config = dict(
    model='image classifier',
    dataset='flat shapes of many kinds, plain or patterned, on busy backdrops',
    translate=0.06,
    targets=['count'],
    arch='resnet_bottleneck',
    avg_pool_shortcut=False,
    head_dropout=0.1,
    adamw_weight_decay_other_params=0,
)
Rows from block 5 of a small image classifier, named by matrix and row number. Rows with one number belong to one channel. Each number is 500 + 25 x the weight over its row's rms, rounded and kept within 0 to 999. All counts start at 0. Numbers have three digits each.
After each channel's rows are labels from the 100 images, of 14976, where the channel reaches its highest value: "top examples" is what is common among them. Only what is clearly more common there than usual is listed. The data: flat shapes of many kinds, plain or patterned, on busy backdrops.
# convs1: 3x3 conv (model.blocks.5.convs.1.weight, 112x112x3x3, each kernel summed), inputs 0-111
# convs2: expand pointwise conv (model.blocks.5.convs.2.weight, 448x112x1x1, transposed), outputs 0-89

convs1.59:525522523501484452537500437485517524509506539486534530455518511480479521522528459518524465482490456498510482521523480529520500533494544487470535510425548476520499512509496454481506522486465486544497496487505499508490483503519513475482533539466478480503493446487456517465510507505495511493493459465475510488470512502497512493507530486486
convs2.59:434509496483504500511488498478525491493498508525457529467484492485473547492506500497577539523483569485499478534490514494494456501495507498536494494498480533521496502506514509512509496488504505476506490476503510493549439518514511520501471477501483518491495487516506510493
top examples: count: one

convs1.102:502448511465468504472515522502521492510523510499487487552525524478506486495529513512509542439540505509531537453498516503529527527526482507528470526540511520494515510511459538485525527525539466520509506514525496503478485510482503524506523502529492479527494520510480506463534535539507481540505551494500472482514509483467528559551520526517
convs2.102:529491515504492508502537493486498523504506510518518499479476459495497512481498490526461459501507499522503488490504503497510501494502509498469519506488490440510476514522493517557503474503512476451499483514491501513436412493504496511461516531510513485507486494511482492501
top examples: count: one

convs1.63:501493556554488535478480503523523482507478519506472469501519506496494470490503511529487479435505509503489507522489520529507531507530482531535503565484517503428553485508479503521522494448502510474516512492515521483522455481509507512535521543519479491491480505527425488478497509538507505508467511490510535526510530491483499464531503479490
convs2.63:520486505504499507501510494497458422502469485484482493526490493519502497511530476525464504497486434489493525488501499488496533515502478495495534490513497493479542492506505477466477480489495500528505468452518502475472470498515515443516545510497495492504488487476515478495
top examples: count: one

convs1.15:498479474538516488527503478545496515508531495533513534520491493525497570537529503516468496484474527505550506483481536475521491460537511481491550494460477503546497520482500473471525556506491499486465506489499464524504506527475564533478515516541537482512547514526502548507493525516514537505511511489504483518468523502520493469507482487501
convs2.15:536536496518495512500463484501496494494526488493498507502489512481479472450500496525452488511522447505506478503524485538490470527503489477517572475507492445512472493510511503472492487494511506469472479491510508489460485503484493448531481500499514510495492496510509559503
top examples: ring

convs1.4:507540523476454536510460514500486518517523430510505478481461545483484451492495503506506483467498490492458508545487453582495507498463479499497469515500488491473532508504498518448477503506494509485476498499539545512521511480505480493507515507465495489480469516480521485486457507500474506489483513498512491544524530506453469515541537509472
convs2.4:469507494495500517512457511487487500510461528515480487499506483534495491510518475488493494490527566481500500477491511489480453497488527494499474501497500491486520537503501546456496503494492520463491502499499503509486526522437512455494479492515484509501498492510534450506
top examples: count: one

convs1.90:494500483530443509518522543487496483485479494507462454523540510494481458501494524511488468435499507502520498474450509515522530512517478488504449530472488506463497481515552527499509513465506502480520506496502527514494491495494530478515490546517500449500486506504411524427495533519522491507467509506500532515494504499491524477521506524503
convs2.90:457453495510499480493494507462492535502484489477482506494515475510485489504506458503471485494499520527494523493500502510504486509492480490515531501492508458505510462472503512515486510531499463448496555434492500487378477511432510484512540503500480496501510494471484478509
top examples: count: one

convs1.80:480490480575517495497518483508463473540502460523516528502500453507511527505476485499484500476481481498531496487499522460487515461501530481429519489494485457513499509490489483455522500534533472468514473480497461490491518481512549499515539508545501510511490499484454517464482488476471469510537518432531510507477490486474488496487546513502
convs2.80:528478527504509503490419494488494512494529472499498520483490536455491510491491513503530465523490544486501510519497477482484458532500486477514557512517491479531500543496520522442500504494497532467483526496499507513524471476509525501507510487491492515490540490487500495493
top examples: count: five

convs1.32:472461540463510470491461429468493514501457491481505452490503511506494450493500511488495450505496479484475518485486461462500508479462552514470454505481531481480472494499469473491436496503457508492465478493475484471508486481477450487496474491482489468482499478478513506494467468500505545502482470519491512474483537513504498464480482488504
convs2.32:503483504499499502477553515481506414515484490505489487484502477498492518492490535502495484524561541487487504505509491501487499465488501507526505490519489481495543536452476489559492497489487504480511557473497504495472490497439509500505473484477482504502506503471476515495
top examples: count: five

convs1.9:525469532497480546502538525523510475491541529512500533518507507487511499523491497557521496457517523521523497443472502497509525516506485527517521546506511533499511522534515523516537480457530510516521494507505565492533507488511508543507488513537525511522518515498452494523577514510509511531493536484485478465542485518488520490536539508513
convs2.9:521514489514501510478447490490445510509507488478513508486506464496511496502492480488532510479459502491491503510503505502502491515493495498524433464517494388468530474486478526506493541526484484563498491498492493516491535508532478490522523501493477519516488490501516536504
top examples: count: one

convs1.78:509421474453460507492522479496504507474513518500498510523507469465500513519507507544511505442507498489500499433487510484532513506498416482506463505521509499492500481510449476466513498514513503491498475497511518514495495506502481510525445474490494464504494518505491494480506497495484492487499532454494429467492438536499537491482474523505
convs2.78:505519501496510504482478476482482485478518513493544506451481492473494492477463490480514503472432560469506534490497504506494509512499516514498517521488490633523460522492492483491497503498503494531498466529475500512624482493496496619516549488511520484499515501506509461499
top examples: count: one

convs1.62:491470531505536482488531536493540497534472575502494518490510506495508504476510467489477434518556525447493496538465482511462471512513495470502506471498458521519528494501424510518489480485533524478511466505477483468483517520500484516507511522517480471499503487516491511504530500516525534490505502561498455495501532513454509513511495507478
convs2.62:495517504512501500482451511520500503490491498470441509509544475496516480519522522456512431443406470522501465491502491501504529482498503487513528504499523478489448481495498537497500537512511488523496444510498489515429483494515484582479506495502498507497483496502468452493
top examples: count: one

convs1.105:492492484479472491491497474474472506520468467478470498500503506478497476489439519477499451462465473486463490487490467549491495454496512501451499520480455497486515510485543499498465476479479496519501515481463479490496479474504534469504445505487492457478480488495473478484466495484520519467489505536515517562454476506512449452469518483506
convs2.105:498507498501524483461529496463496415480517509504503494500466493511489437495499477518497510503539482485496463518497506503481499508485472494494475506509485535491568506519519488553477483490489498581518549516477489482486498511460517519487525492486506526486502498484507439477
top examples: count: five; brown shape

convs1.111:496498460564485482509516489458523486480489458517515470473521494505502497485493523506503450472485464510499501502507520543472486521493464484483525508450532510456504478488538492500471513514492504478506505490532555540487533510501504473524536494488492468493500457475536507482421522470496501523497476473495529536460473518501495498550474492460
convs2.111:522485483501488492469462510442523456509507483508494483537505631504505501516488501505570485475530510523500492456501481520512491493513480474495487500533508491466561458500510491499499492484496472503490494419518496504508483495549499469508568476475500484499497507479455525503
top examples: count: five; ring

convs1.38:473538497552539492482504512477532534496473511491541494497541510523502503485514482479502486490504459515489467504530472506491513495477440506508533516487485506494493499483522519559532491504473494478522429503469449484497512488531510534521491526482513503480475445513478531447522506533483544491482486477456517501456479484499551479504498498472
convs2.38:467529506479515499501435514510486443508483501520478484522504523521469539492527482487490463488544558503499528490493490493504464521498485492501526515506497499459485531500481491509483456502510504511484472572499501476421412510532505505494485508517491491505492498492458557492
top examples: count: one

convs1.35:525519482505562499512523498515496484495475469534523466464501525552521507508492454502519484490471481532542478464488515509506440482501512496511491467497480516468513519491523543527526467506514472556530565486482496501489525524488561499533514500531493538485511498487513487518452517466498484502495478500494485499478489505490566463491525517518
convs2.35:525462505487505485499441477498500529495484479509475468509525473506511454513490500482433473525514512498496449497500512510488499467496500493558493495506493491536551458482495511470499516503488488484481518483513472507531491489511499512515517503488477498507485493469497531484
top examples: count: one

convs1.37:498474503457481462469483501516499484512467498483503534480514489438491478479486477454503563511564524476482461515521498519499445553494483501534423496473518517555514497484489524475483489505492520501501484504466520490493510490507488490503478484504489500495510469499516460514460483494523503489489484511493476490530489475501502513423493453503
convs2.37:455487495508509482524501494465477485507513505509496481518500471502503497457491504505462500502458472502508503499500496488500509497491510515489513488519514608493499492514496503514473497548497488493497524470489507517595506487527508551481523531483502481498498505477527456486
top examples: count: one

convs1.34:508498445572546510466532527476485488497474470531509506539512508488507500500496499518504472543471503507492506516475482522484502494471539461481494486492507489419454491493523531515523514499479516504496486490515520458505505488485535457464517509519484514522490483488550506486475527473501509502485498564471523504480458493466484490566504498497
convs2.34:501486506512491494497524505453503438509519488497472477525508495495506480549509505497495511538430447479499478519507502500469507520492528500513537505538504394500515469497492475482458473507514495544512514498518499497522556490461508480509578534521529512499485499452527506503
top examples: count: one

convs1.52:505459455484454520513525532497524521512519499534501527524526467515495518507541529504500527443535521518475525452491525490530508531536449505523437532515513521520491511499499520508523506511507507488499524516528525511503529520504500522502442504495514448519495521531531530552522518510507507516542524503507474512523457511533507536538510506480
convs2.52:470509489504505495488476507501497416496509508512487506495512494452498480482481484511470489501398526493501482506493511514485523486504511514499512502512514496526483486494518511492522497510505483454492444476496504523523460510516487530480488520498494479505507506508501596511
top examples: count: one

convs1.75:515531539482512514512499465503479501476530536493464500464495482472497520534510488565513508457511486481497509451504503458508483542503499493452492520508496455546510497461475508514490513479481511487494487494535442534511501511505497488508506501479480494489483511527498518485579484558522492513491543504537495481501505528552497512504523557463
convs2.75:456506492527486491490426488493554523479508493494491493514495524514520479478484474495482505516495559471507494487498493481502521485505508494485543515519511487515509478514540494439501484489510492512468481508498514499453393517506485571511488527490506512507504482505520548493
top examples: count: one; count: two; largest shape: flower

convs1.66:503565538518504508468509474520491469496519481455509462490538475488502443494476486529525464494502492485507475533488499539477507506502485520534543556526502523439510460496497477529493490468488467502508547510451513496498461527510488514524544499473508496495486493497452472482484550502500488507442470481496521477517486478483515488493525493486
convs2.66:529495492494506524522590507513502428515465477510520496501515493506508480503511509501447485494514492497494482533492505498488509501501512520545465499512493502538436519489499471474512480489496491497508434491510493494476443496415507501505492498493478476505503507460469425502
top examples: count: one

convs1.10:493495489490507464490496469512525473524498548483487516535497485542487479515524497500512490522545509544508486455450487461513535488479504513510480483507486487523500528473477519530461480492540531524497450527473457536500497512528501436530469529468445469487469454480487498475500470512525478496493538502471475495512504491482499485524455476525
convs2.10:442490461522519498498593488494463510488515507533512500530494469494485499506509498506569447442533469489498446487493519498503502496478516513495537511501500487490523510507477491506495502517479464476511565600517522513472497491525481470508517491497493510530499485511474470491
top examples: ring

convs1.48:518484503503525448512474433484487495476503531506505497480516504477512508507448477507496525518448498485530490551513500560501490465508469512495501462512504479498498474501467457511504512531499484525487510490478460484479495508504482465515527472500505561515502504498524511469464523487457472468471462436491477484460481480479507502489442470510
convs2.48:558502504502508492499460518526507459499499520488463482496489476523504461522482484506467506449457535493497458484498502498503554495502503494495485547493494499502482495506529568458516535495496516425502488508501502496448475515488498476509498494510496505482497506490523531500
top examples: count: one